Weights of a small self-supervised image encoder.
Model: 4.41M parameters, 32-pixel images, arch convnext_v2, norm layernorm, activation quick_gelu, patch size [2, 2], depths [4, 4, 4], widths [64, 128, 256].
Data: trained on rendered scenes of coloured solids on a plain floor, 48750 training examples, 7.4 epochs.
Rows from block 8 of a small self-supervised image encoder, named by matrix and row number. Rows with one number belong to one neuron. Each number is 200 + 30 x the weight over its row's rms, rounded and kept within 0 to 999. All counts start at 0.
After each neuron's rows are labels from the 100 images, of 14976, where the neuron reaches its highest value: "strongest on" is what is common among them. Only what is clearly more common there than usual is listed. The data: rendered scenes of coloured solids on a plain floor.
# fc1: MLP up (model.blocks.8.mlp.fc1.weight, 1024x256), inputs 128-191
# fc2: MLP down (model.blocks.8.mlp.fc2.weight, 256x1024, transposed), outputs 128-191

fc1.191,197,269,242,233,144,208,194,252,141,183,197,189,203,155,200,228,196,185,208,177,197,274,215,145,211,222,134,212,231,177,191,190,135,231,183,215,212,265,237,193,176,199,199,205,191,179,154,187,180,203,190,134,214,181,229,140,254,192,228,215,173,166,151,215
fc2.191,226,240,219,182,187,252,268,110,235,156,212,173,226,222,238,191,159,188,175,153,205,186,231,170,165,201,212,167,175,215,177,226,149,162,205,182,212,176,205,219,161,187,194,202,209,237,186,171,189,164,236,175,188,185,214,202,173,189,219,205,274,213,190,219
strongest on: count: one

fc1.722,189,122,220,145,201,177,189,192,245,258,173,212,191,219,196,171,227,244,225,195,160,194,193,175,218,169,226,208,200,196,239,237,249,186,248,170,166,197,258,212,174,178,208,166,225,137,227,266,184,179,180,258,254,187,206,192,227,208,174,194,205,217,214,187
fc2.722,202,218,189,233,197,191,183,186,196,242,235,246,196,175,177,264,175,199,195,244,228,160,198,195,160,204,215,222,190,192,225,174,179,249,231,157,217,125,205,284,200,247,233,250,205,227,210,180,218,204,211,211,186,226,196,183,232,228,199,218,207,192,202,162
strongest on: count: four; spring

fc1.401,185,206,252,208,218,216,235,208,251,191,203,175,200,202,205,167,177,221,196,158,179,168,226,190,227,173,172,202,240,211,217,207,175,196,223,254,242,203,158,228,106,186,142,167,212,213,195,243,208,201,262,211,207,181,163,167,228,199,206,112,129,211,151,219
fc2.401,161,180,248,217,214,234,218,208,261,205,188,162,225,223,241,182,196,208,240,224,186,198,177,224,181,218,187,227,207,202,190,180,207,173,195,212,206,183,199,216,193,213,186,170,261,211,209,265,198,213,173,271,198,177,185,228,231,197,184,209,136,151,161,208
strongest on: white object

fc1.122,229,266,207,206,159,177,198,238,206,168,192,242,207,203,230,200,251,191,172,213,216,222,199,213,191,227,160,191,186,203,152,224,187,167,239,221,214,171,241,219,248,176,199,212,197,150,189,203,176,231,195,166,148,171,197,181,222,201,231,191,182,228,257,191
fc2.122,204,183,158,253,206,158,194,230,178,157,148,212,193,258,221,206,232,208,204,155,218,163,184,200,259,206,180,152,225,269,210,217,221,189,182,236,223,195,157,188,191,190,154,232,174,204,206,217,140,198,195,216,160,189,234,193,202,219,172,251,185,171,157,200
strongest on: light from the left

fc1.335,163,173,186,170,145,200,167,194,193,191,192,148,211,165,226,214,179,184,249,148,184,248,194,183,201,233,222,221,218,196,229,163,164,147,255,157,227,203,187,186,222,235,172,232,227,171,213,229,204,239,155,216,171,175,240,234,197,228,172,256,154,190,166,212
fc2.335,242,238,149,220,161,253,158,192,205,219,187,188,164,219,226,178,225,191,141,201,149,216,231,179,247,174,231,264,174,180,186,191,182,176,202,182,206,221,170,216,196,126,237,153,215,207,180,204,272,233,136,235,243,202,191,180,230,219,207,187,208,188,183,209
strongest on: count: two

fc1.274,201,216,241,150,144,200,212,253,194,207,208,161,203,218,252,235,183,189,219,201,224,187,198,182,228,195,198,190,179,229,249,212,138,194,170,239,214,189,210,192,201,172,171,182,239,192,204,239,168,239,260,174,186,155,221,168,203,165,217,202,196,238,210,191
fc2.274,172,190,164,199,269,158,198,236,149,234,156,263,255,191,196,198,184,225,228,238,189,187,206,204,212,161,196,240,259,219,206,212,145,227,202,228,206,191,167,173,257,212,232,250,196,214,219,157,172,199,227,143,196,189,196,205,173,205,207,211,200,247,180,217
strongest on: count: one

fc1.607,218,193,189,200,169,235,179,197,240,186,204,154,240,203,162,183,189,185,162,219,163,180,213,195,174,176,194,204,221,275,191,217,153,176,216,194,221,190,226,193,237,204,290,223,228,176,181,126,237,249,157,160,181,185,189,260,148,206,158,195,179,228,175,127
fc2.607,137,196,177,195,178,168,209,196,187,214,162,247,140,215,199,161,129,213,200,218,231,226,151,220,223,264,200,180,242,153,192,165,152,200,149,214,174,146,247,249,176,188,216,197,202,197,201,229,226,237,183,205,225,145,221,187,216,157,166,252,246,171,180,204
strongest on: count: one; its colour: black

fc1.87,240,187,188,242,200,189,196,186,232,194,206,242,194,214,209,210,200,194,254,196,205,251,224,199,193,230,180,166,241,162,192,182,152,219,238,149,245,166,201,200,224,193,202,182,181,225,192,187,188,196,150,200,154,209,256,273,177,210,237,186,182,180,175,193
fc2.87,210,214,212,180,189,284,203,222,221,228,202,167,206,219,163,257,165,189,228,157,186,199,217,194,244,147,122,203,188,194,175,166,159,227,171,140,254,236,219,155,169,202,219,173,142,194,196,185,207,155,170,199,198,168,202,184,179,258,226,290,167,192,193,161
strongest on: white object; count: five

fc1.264,191,187,189,220,199,189,169,152,178,217,218,208,178,207,183,248,212,202,169,202,256,177,174,167,161,190,218,206,201,213,205,220,202,184,230,232,148,234,173,224,204,201,184,181,252,162,189,186,231,248,234,158,198,188,127,231,223,231,204,157,157,186,212,194
fc2.264,230,141,211,204,206,211,191,188,216,194,170,176,164,215,198,177,182,164,161,242,182,240,186,228,184,190,182,155,216,217,238,221,146,146,202,183,230,163,211,230,166,209,196,242,239,198,225,214,223,165,166,250,187,191,231,193,228,175,178,192,255,148,242,198
strongest on: light from the right

fc1.69,198,135,193,171,258,175,233,150,197,191,195,180,151,194,216,204,205,229,202,221,196,214,182,169,213,161,253,176,193,183,227,222,235,231,203,230,178,249,186,223,217,212,237,172,231,203,214,243,151,240,214,153,193,193,219,230,190,211,190,223,254,206,201,198
fc2.69,247,171,222,213,207,222,244,179,218,196,159,204,234,201,157,192,186,165,197,212,233,200,250,155,183,192,231,256,163,273,204,218,256,178,181,262,192,172,189,210,186,195,250,170,238,192,184,162,191,221,244,178,195,236,189,183,181,209,191,140,199,214,185,217
strongest on: chain link

fc1.125,278,188,203,213,187,180,178,204,202,213,217,150,242,267,270,201,161,256,173,265,175,295,177,193,181,200,229,237,222,200,257,155,204,216,174,174,208,232,148,224,125,168,112,187,205,162,213,171,217,219,194,250,227,211,187,168,136,186,143,234,185,198,168,175
fc2.125,254,176,202,206,213,220,171,209,222,277,191,186,217,206,201,208,167,234,158,154,188,178,190,209,258,190,133,264,221,212,200,151,172,198,212,168,233,195,223,199,168,247,206,171,189,220,202,206,153,188,241,218,197,196,214,165,215,239,260,180,283,235,175,216
strongest on: chain link

fc1.0,196,167,249,243,180,248,160,153,278,215,230,200,169,204,180,246,197,199,188,173,236,231,199,155,184,222,241,197,188,166,193,171,176,219,185,215,234,217,190,244,191,215,222,169,245,192,196,201,185,212,221,154,182,207,199,176,182,215,211,169,167,253,189,226
fc2.0,202,155,201,217,207,175,146,246,155,155,161,173,205,250,202,190,245,188,206,246,165,167,231,225,164,166,257,206,180,171,236,191,204,223,196,225,202,214,153,206,196,201,224,178,238,210,239,216,223,260,178,177,258,209,179,208,209,202,175,194,177,221,202,191
strongest on: white object

fc1.294,139,233,194,190,187,172,203,207,201,133,193,208,195,244,208,164,182,247,253,159,214,193,226,202,175,190,209,223,150,181,238,207,251,206,180,194,178,217,232,213,179,194,176,239,224,185,209,199,232,190,164,205,208,171,204,229,174,190,181,199,183,198,186,206
fc2.294,265,121,141,208,227,214,251,197,168,211,216,203,163,204,223,219,169,199,210,210,172,236,205,168,237,167,213,202,214,237,209,232,237,210,215,212,245,216,250,237,141,227,170,170,152,216,219,205,286,227,225,231,182,215,209,225,223,257,155,179,201,194,195,213
strongest on: chain link

fc1.241,179,195,184,225,205,196,142,233,159,202,205,210,233,221,151,156,209,205,190,211,161,261,230,196,187,198,212,213,165,229,122,201,227,171,197,228,235,195,203,192,242,187,297,181,148,204,231,206,238,200,203,178,162,171,182,209,164,170,197,202,209,225,193,160
fc2.241,172,184,178,203,205,183,240,232,197,171,194,203,150,204,191,193,217,198,164,169,186,182,139,224,223,237,186,145,250,193,220,118,203,268,181,249,178,173,217,232,217,207,213,163,190,178,192,241,230,243,235,164,179,169,192,227,175,151,180,156,244,179,156,226
strongest on: light from behind the scene

fc1.357,163,148,202,212,168,193,223,188,177,225,198,159,191,193,255,199,159,202,244,193,196,220,197,213,195,206,233,208,232,177,231,199,189,198,224,214,176,191,206,194,222,194,192,206,233,160,186,201,191,165,157,213,192,179,216,198,212,239,162,235,189,220,152,198
fc2.357,253,231,142,193,148,184,162,139,162,218,175,223,208,191,200,186,204,188,211,200,164,137,227,193,207,222,205,215,207,232,220,217,206,246,196,132,241,238,122,260,194,158,245,158,220,193,166,181,243,188,179,257,211,172,246,169,143,165,158,181,159,181,194,185
strongest on: count: two

fc1.432,167,179,203,204,205,205,205,241,165,264,220,227,190,243,233,154,191,253,192,223,196,202,230,210,266,150,221,215,206,214,205,181,225,205,196,171,201,192,227,197,219,194,125,208,252,180,217,202,216,215,177,202,208,173,231,214,233,201,217,204,153,168,235,182
fc2.432,180,177,214,196,232,216,192,228,165,213,197,169,235,228,200,242,224,235,225,228,191,198,179,189,214,167,187,272,181,191,191,148,200,147,249,164,242,170,236,217,177,201,168,176,213,229,191,205,236,244,234,207,172,174,213,237,202,230,223,242,258,176,196,198
strongest on: light from behind the camera; cone

fc1.64,195,214,167,237,228,240,225,222,180,226,200,218,192,205,191,203,226,189,239,161,216,222,185,206,258,206,171,146,146,162,239,175,151,199,185,203,128,211,117,199,179,190,180,176,235,258,202,179,179,249,228,211,181,209,215,174,167,218,221,247,181,209,232,255
fc2.64,161,226,222,245,139,178,188,202,208,193,202,228,193,183,207,212,175,196,223,188,142,276,234,159,158,232,214,160,188,278,211,204,208,196,200,255,209,187,141,201,214,213,172,213,224,171,193,206,167,256,186,253,210,211,208,203,186,140,175,185,223,174,169,208
strongest on: white object

fc1.761,181,181,174,241,166,186,189,178,201,191,233,155,224,174,229,205,201,180,202,237,221,245,147,174,181,222,239,219,172,161,224,197,275,220,236,168,155,205,200,205,180,224,255,185,229,224,198,229,214,258,237,218,227,192,218,200,196,228,200,203,200,221,205,234
fc2.761,204,236,151,206,172,208,180,181,106,215,200,211,195,210,207,240,194,180,147,221,175,165,211,225,208,189,223,214,223,190,265,206,189,202,168,171,205,224,158,184,203,183,283,157,228,229,217,144,264,202,158,219,247,180,216,191,205,196,162,188,182,169,199,233
strongest on: count: two

fc1.65,206,193,195,220,186,184,184,180,178,198,202,177,174,168,198,179,170,188,216,208,205,181,232,213,198,265,156,197,200,177,159,214,232,236,234,213,150,186,205,196,237,183,200,214,228,225,193,215,200,178,199,228,182,191,261,197,159,196,221,153,215,235,137,196
fc2.65,261,195,224,230,178,208,174,169,188,203,210,174,168,190,153,241,164,214,212,206,200,156,218,214,200,200,220,166,229,219,170,216,187,252,197,243,230,174,167,234,175,195,141,267,192,211,184,237,165,214,215,164,223,224,270,150,224,236,208,157,207,228,181,181
strongest on: white object

fc1.628,155,186,184,202,174,254,196,181,199,196,168,196,207,220,173,153,187,228,182,230,306,246,202,188,188,170,136,146,262,158,237,201,223,164,186,138,154,211,181,240,224,220,197,192,232,174,200,185,186,220,222,154,186,165,183,198,220,198,232,183,198,192,238,215
fc2.628,210,181,217,187,221,176,217,224,229,197,194,192,164,174,170,229,178,222,217,197,191,233,202,184,173,207,150,229,137,239,215,165,204,197,204,237,204,206,229,177,172,220,219,183,195,233,227,215,218,229,263,154,232,224,111,212,203,238,193,224,226,180,189,167
strongest on: count: five

fc1.411,207,202,202,200,197,198,190,231,207,174,169,223,156,171,215,187,226,206,173,206,184,239,199,159,183,156,195,187,172,220,201,171,223,153,229,172,196,149,229,259,211,207,170,199,220,171,225,175,260,229,189,224,242,204,244,162,212,224,148,200,204,185,206,220
fc2.411,235,189,184,175,155,236,208,205,202,159,199,243,159,177,237,210,187,160,198,246,237,180,170,207,180,194,193,198,264,176,180,214,246,238,219,183,183,209,183,221,205,175,171,189,149,173,216,204,229,196,167,208,159,191,221,225,172,213,232,163,243,193,145,194
strongest on: light from the left

fc1.462,191,199,200,163,231,156,239,195,204,204,200,256,212,203,195,211,242,226,183,212,204,150,211,139,227,260,139,176,237,220,168,181,197,208,218,192,183,191,205,148,185,200,130,214,216,193,194,199,223,204,194,165,211,213,195,211,199,194,241,218,183,208,238,208
fc2.462,176,197,225,167,181,163,219,225,222,203,171,213,239,215,227,213,181,233,182,210,178,199,184,176,169,201,231,223,209,153,212,158,202,160,215,227,224,203,185,198,232,161,193,216,245,199,262,192,233,203,199,223,195,169,208,174,233,220,225,172,239,172,152,200
strongest on: light from the left

fc1.590,231,266,198,154,182,224,240,216,204,160,234,194,226,172,201,176,144,184,185,232,241,185,198,269,188,213,150,216,180,239,194,171,181,192,151,189,232,179,242,200,181,204,187,206,119,217,204,226,190,163,216,132,229,144,178,171,246,189,223,207,181,210,175,160
fc2.590,182,216,170,224,178,209,172,210,230,204,179,165,152,248,216,178,260,221,212,228,148,207,191,198,186,214,170,189,219,174,175,182,162,211,244,220,171,257,189,207,191,216,173,200,250,164,213,168,161,182,222,135,182,221,199,205,229,189,228,178,191,211,211,169
strongest on: light from behind the camera

fc1.236,185,190,202,171,176,208,221,199,164,211,163,210,181,195,202,197,274,195,145,236,236,174,224,174,211,196,188,214,254,210,217,202,148,182,224,136,314,202,219,172,188,171,211,231,219,136,180,273,221,218,208,195,245,172,173,248,159,206,220,208,238,214,238,212
fc2.236,164,184,203,233,183,249,195,175,202,249,261,257,232,157,189,202,206,249,188,231,196,234,178,176,176,188,201,178,216,175,164,216,249,240,206,238,185,213,182,176,184,154,223,188,182,157,185,249,192,236,182,212,240,206,162,161,163,194,188,183,139,180,268,226
strongest on: white object

fc1.285,132,177,216,174,177,171,166,197,201,197,197,296,192,186,224,181,224,164,230,185,181,198,249,209,240,206,252,234,193,198,217,221,235,218,220,195,205,200,228,184,202,160,208,216,187,168,188,222,177,180,199,212,166,207,208,188,206,206,218,277,213,222,158,194
fc2.285,267,192,169,156,251,207,235,192,233,192,223,145,192,212,168,169,215,124,193,225,224,199,199,166,180,185,184,199,251,233,199,165,198,251,210,199,235,195,193,205,200,147,193,176,254,186,198,201,248,175,191,194,138,166,230,212,208,204,191,194,177,206,228,214
strongest on: count: two

fc1.341,207,186,156,235,217,206,158,175,232,219,195,215,174,187,196,227,169,219,226,217,244,271,205,181,178,212,186,171,203,187,202,208,225,221,195,122,203,184,179,218,209,210,206,208,227,201,256,131,216,211,177,217,200,173,233,186,205,219,203,176,203,201,188,227
fc2.341,200,240,210,245,263,199,227,210,181,193,155,201,169,240,175,282,134,193,196,191,188,185,237,192,234,205,221,190,217,245,121,202,188,202,195,180,192,156,241,211,220,182,168,180,192,166,180,285,208,220,198,180,230,158,194,210,192,205,190,208,176,202,207,166
strongest on: count: five

fc1.539,209,251,231,157,185,203,235,219,131,198,187,178,221,167,172,208,207,200,201,230,206,177,180,178,164,208,249,232,185,155,228,168,243,228,177,208,230,225,197,246,194,151,197,178,183,239,190,177,190,214,218,167,198,210,254,244,197,193,181,219,188,223,223,185
fc2.539,238,183,206,232,197,215,229,222,147,203,163,170,231,176,222,194,200,197,178,196,191,176,182,190,248,157,227,194,158,254,247,176,185,199,157,237,221,164,143,243,155,219,257,182,179,219,235,183,209,162,166,133,193,172,224,154,196,219,188,157,152,190,230,182
strongest on: count: one

fc1.580,187,174,239,218,187,180,209,225,207,166,148,195,200,187,173,219,152,177,205,235,224,155,188,165,227,185,202,206,186,224,187,196,162,199,225,211,160,239,191,183,204,150,202,187,204,197,194,225,203,195,202,197,163,196,176,209,221,187,191,175,164,235,185,227
fc2.580,201,207,145,199,152,251,258,155,218,146,161,170,254,180,292,187,181,209,213,190,199,261,196,146,225,203,171,203,229,185,174,192,187,192,227,188,207,167,193,260,241,187,187,188,180,160,207,170,232,176,200,126,201,204,255,246,220,213,211,235,182,167,185,238
strongest on: light from behind the scene

fc1.252,231,215,188,222,245,177,226,181,173,188,168,227,177,182,247,186,230,212,213,173,215,273,199,185,170,178,205,184,204,152,189,196,183,204,252,191,225,204,199,196,249,192,231,183,178,206,213,211,141,239,238,121,223,181,245,210,240,225,220,154,205,179,222,154
fc2.252,230,191,192,196,267,268,238,205,164,227,226,234,245,179,212,149,202,155,227,173,239,185,231,143,219,198,169,215,207,226,158,190,224,238,159,209,184,214,183,183,178,211,257,144,210,242,184,222,160,187,236,187,199,257,172,226,168,226,260,197,159,212,180,226
strongest on: light from behind the scene; count: five

fc1.627,201,195,190,213,227,257,257,233,164,215,189,268,202,155,188,189,182,212,185,94,232,207,197,203,176,194,175,200,206,199,192,200,196,207,173,161,267,241,199,231,243,151,175,236,217,225,223,218,220,166,242,154,178,195,220,227,185,213,150,214,163,206,201,188
fc2.627,178,230,210,202,195,215,209,307,190,194,231,241,207,215,250,190,215,229,240,192,215,207,252,191,179,199,272,203,190,219,222,200,229,198,122,192,165,142,166,217,257,175,158,203,201,118,191,225,215,188,197,201,174,223,194,210,196,216,204,184,175,231,173,158
strongest on: count: four

fc1.83,223,231,234,151,215,208,200,221,222,173,172,154,219,155,187,208,243,131,208,191,195,222,171,244,196,193,169,244,222,185,210,154,167,231,199,151,233,162,134,239,226,186,158,204,183,181,165,179,179,205,171,173,225,195,207,197,229,132,251,160,179,153,213,248
fc2.83,205,200,212,246,189,265,247,219,196,223,189,229,230,200,243,165,229,191,216,165,218,198,226,158,188,188,194,199,224,240,151,197,205,225,230,210,160,194,199,185,175,194,160,298,167,241,228,246,129,195,179,173,151,170,234,220,245,224,275,174,171,237,236,144
strongest on: chain link

fc1.676,184,167,217,220,155,209,184,199,263,225,233,143,198,205,205,212,166,189,203,214,187,136,188,216,188,255,193,218,222,214,216,248,184,210,208,179,161,221,242,213,204,188,218,227,162,227,229,227,160,255,235,142,266,149,211,210,156,200,176,221,221,242,198,174
fc2.676,173,253,195,212,167,198,182,203,213,188,211,241,155,230,189,242,165,239,185,219,192,190,185,232,171,211,179,274,232,161,221,209,202,138,190,191,191,241,199,218,218,207,185,109,205,175,236,122,185,204,208,185,199,182,192,171,200,201,176,220,211,243,221,251
strongest on: count: one

fc1.472,209,204,194,131,199,226,217,184,143,207,177,215,222,170,207,161,232,221,197,156,209,207,227,170,175,270,246,170,193,225,180,195,214,184,202,176,234,210,196,178,201,222,201,180,213,252,151,123,218,222,179,138,240,162,247,214,201,223,228,176,167,153,179,171
fc2.472,213,176,189,223,190,196,188,189,169,149,196,158,200,213,189,203,177,214,185,238,236,143,175,166,215,191,174,218,166,195,123,182,213,248,182,170,200,207,197,164,189,219,238,187,214,202,204,258,246,193,193,212,176,235,200,201,186,211,216,203,210,173,218,149
strongest on: light from behind the camera

fc1.640,199,245,196,152,178,242,242,170,202,198,210,171,209,198,196,229,224,221,179,174,307,158,216,161,186,229,176,239,184,202,237,225,203,217,217,263,165,220,208,202,183,176,235,161,268,181,177,197,201,199,239,159,181,145,166,155,191,246,214,231,244,175,226,228
fc2.640,220,132,215,211,196,129,207,197,210,201,181,235,215,226,192,190,236,217,269,182,178,179,197,235,198,126,212,198,199,246,225,196,178,193,145,212,179,218,179,211,208,213,238,173,171,213,223,209,196,225,198,181,172,205,190,158,209,193,244,186,223,233,215,201
strongest on: its colour: white

fc1.220,157,191,222,204,195,157,220,154,166,180,244,200,213,212,181,210,213,178,218,230,199,181,200,217,202,185,243,187,185,179,208,188,197,226,174,245,202,248,187,223,162,222,203,160,176,122,202,205,157,242,246,219,226,185,188,209,201,227,185,184,182,155,224,243
fc2.220,199,192,212,212,208,169,199,186,162,185,171,196,207,217,219,240,210,156,220,244,129,189,172,198,229,161,252,231,185,192,213,166,184,193,245,224,175,206,160,238,237,203,243,230,192,209,151,200,214,212,205,160,185,259,153,162,185,172,155,247,154,197,197,195
strongest on: count: one

fc1.43,208,197,151,182,202,224,218,233,183,163,201,202,200,185,193,169,278,210,197,212,254,203,210,207,195,199,210,241,217,228,235,177,166,199,269,195,215,153,208,233,234,236,188,147,187,162,189,198,185,275,189,203,213,205,152,138,217,180,174,205,197,237,227,223
fc2.43,199,216,180,195,228,197,195,206,189,231,228,180,183,245,229,217,263,233,212,202,230,206,260,219,230,196,207,241,197,219,163,209,226,179,212,212,214,237,254,218,227,190,287,233,173,207,205,177,201,135,147,209,227,206,238,132,172,191,167,193,240,221,209,212
strongest on: light from the left; count: one

fc1.686,188,183,242,178,196,157,197,222,239,210,232,224,224,231,200,180,212,194,229,189,244,232,238,147,171,202,222,254,184,217,209,181,203,227,208,148,189,204,209,214,212,186,223,218,229,240,159,208,172,304,187,135,153,196,200,185,148,162,177,218,216,230,195,207
fc2.686,204,196,243,184,168,218,249,176,219,210,222,227,197,217,230,244,146,152,218,233,204,209,232,208,225,202,215,231,241,248,175,181,193,192,200,140,210,221,250,235,196,210,187,223,194,186,238,220,245,151,200,204,185,212,165,231,236,153,224,128,281,219,259,176
strongest on: light from the left; count: one

fc1.8,219,182,256,242,224,181,170,189,152,190,167,153,157,184,176,192,220,208,224,180,212,206,200,160,210,174,143,191,256,209,212,217,178,203,182,227,190,221,226,207,146,203,210,162,212,231,132,141,142,227,195,198,182,267,275,220,191,168,167,184,148,245,220,244
fc2.8,196,187,182,213,201,165,269,220,145,217,185,187,212,184,168,199,207,223,141,198,181,206,187,194,193,209,199,221,186,209,220,191,177,177,239,210,221,177,231,257,215,219,259,267,251,165,219,240,217,211,156,220,224,266,160,222,191,168,155,186,137,191,207,225
strongest on: count: two

fc1.207,214,189,237,213,147,216,161,221,211,220,207,215,223,265,157,212,162,235,202,214,178,228,229,150,200,164,180,232,176,223,238,176,187,179,191,208,225,216,204,220,194,227,238,199,182,233,229,148,212,238,215,170,211,173,161,194,171,200,187,197,201,217,219,186
fc2.207,165,205,198,199,176,164,191,206,214,256,192,172,216,150,169,210,185,242,157,190,224,209,181,232,243,205,197,137,257,182,184,156,192,218,203,245,209,147,192,231,225,190,216,194,137,221,202,326,223,147,176,147,165,190,216,205,205,159,168,214,239,234,191,164
strongest on: light from behind the camera

fc1.100,169,209,237,168,143,158,194,222,216,187,203,134,170,165,143,225,190,208,237,252,183,225,215,204,203,144,236,190,223,217,246,190,195,207,226,188,217,199,223,147,213,160,173,171,198,240,207,200,189,184,164,204,173,186,205,235,186,165,238,259,223,234,182,231
fc2.100,225,223,194,234,200,217,211,227,194,195,242,173,159,163,222,237,228,211,187,239,141,227,188,175,160,198,265,223,207,177,190,207,167,263,189,208,258,203,181,246,188,230,231,115,248,225,207,237,166,214,203,259,267,211,177,260,222,205,168,250,244,250,154,242
strongest on: light from behind the scene

fc1.245,238,180,165,258,193,199,184,230,250,160,202,182,191,201,236,215,179,268,228,174,199,239,213,247,217,187,188,174,187,219,188,209,191,195,219,230,218,236,199,203,144,210,183,220,229,192,157,218,183,185,205,213,168,213,237,199,209,174,179,261,198,217,191,207
fc2.245,280,161,190,158,166,212,229,195,208,170,201,220,153,201,174,179,199,147,216,277,186,207,239,233,215,168,168,205,218,213,237,195,234,164,217,174,197,209,146,203,161,192,155,209,177,238,239,199,243,180,235,218,167,138,179,199,195,219,210,188,241,194,237,141
strongest on: light from the right

fc1.251,190,195,190,265,214,171,172,194,249,188,193,208,182,214,244,202,215,196,150,187,151,200,193,187,209,186,176,207,237,197,179,238,211,157,283,232,129,159,229,160,162,193,144,208,188,185,162,256,176,175,205,197,242,193,159,184,203,224,175,169,185,287,157,175
fc2.251,212,186,234,216,156,190,154,181,203,226,224,237,182,180,228,208,164,221,163,225,233,143,226,202,198,253,159,191,245,177,190,208,176,169,242,165,184,216,237,242,182,257,135,181,185,168,237,154,211,200,187,211,180,174,245,193,206,211,185,247,184,158,179,251
strongest on: count: two

fc1.173,218,221,152,166,201,220,204,178,221,205,219,149,179,204,221,260,191,216,206,176,208,231,171,200,210,230,166,213,196,148,237,202,204,167,173,198,177,191,217,214,163,175,143,174,240,228,191,187,177,227,235,134,208,200,208,259,191,246,181,180,174,249,176,211
fc2.173,183,188,224,196,179,184,216,173,191,227,137,234,208,240,197,180,200,214,224,223,192,178,264,220,183,162,159,256,224,238,202,191,150,164,199,216,222,209,165,248,206,208,177,179,222,173,248,187,193,286,223,181,188,198,211,199,207,218,195,220,188,203,205,193
strongest on: count: one

fc1.726,189,200,174,221,217,215,179,166,217,178,180,169,175,198,208,163,183,205,224,265,185,179,176,189,200,188,223,230,187,213,226,196,216,189,251,295,207,235,151,237,143,256,184,210,185,223,218,290,200,214,199,207,242,204,232,180,249,200,241,203,192,211,176,191
fc2.726,239,242,199,234,196,197,214,205,207,186,174,182,244,246,235,166,165,193,219,247,229,155,227,193,185,206,224,137,200,184,236,219,202,193,241,200,205,202,223,186,120,227,253,184,216,199,189,164,187,215,179,251,211,173,251,232,230,231,217,228,199,201,144,158
strongest on: light from the right

fc1.185,197,225,193,172,149,175,158,167,256,219,196,236,167,228,171,207,223,219,238,167,143,192,207,218,216,236,187,178,184,193,156,208,151,191,232,186,249,215,202,202,230,228,183,211,234,217,205,231,192,163,211,169,201,240,196,183,174,194,218,214,255,174,215,208
fc2.185,208,174,244,174,202,210,219,212,212,183,223,246,221,248,211,237,192,212,218,184,215,166,219,212,174,186,239,151,224,198,173,225,213,198,163,213,191,223,198,187,169,139,181,207,188,236,194,214,188,171,208,225,208,172,193,159,159,207,192,202,235,223,188,226
strongest on: white object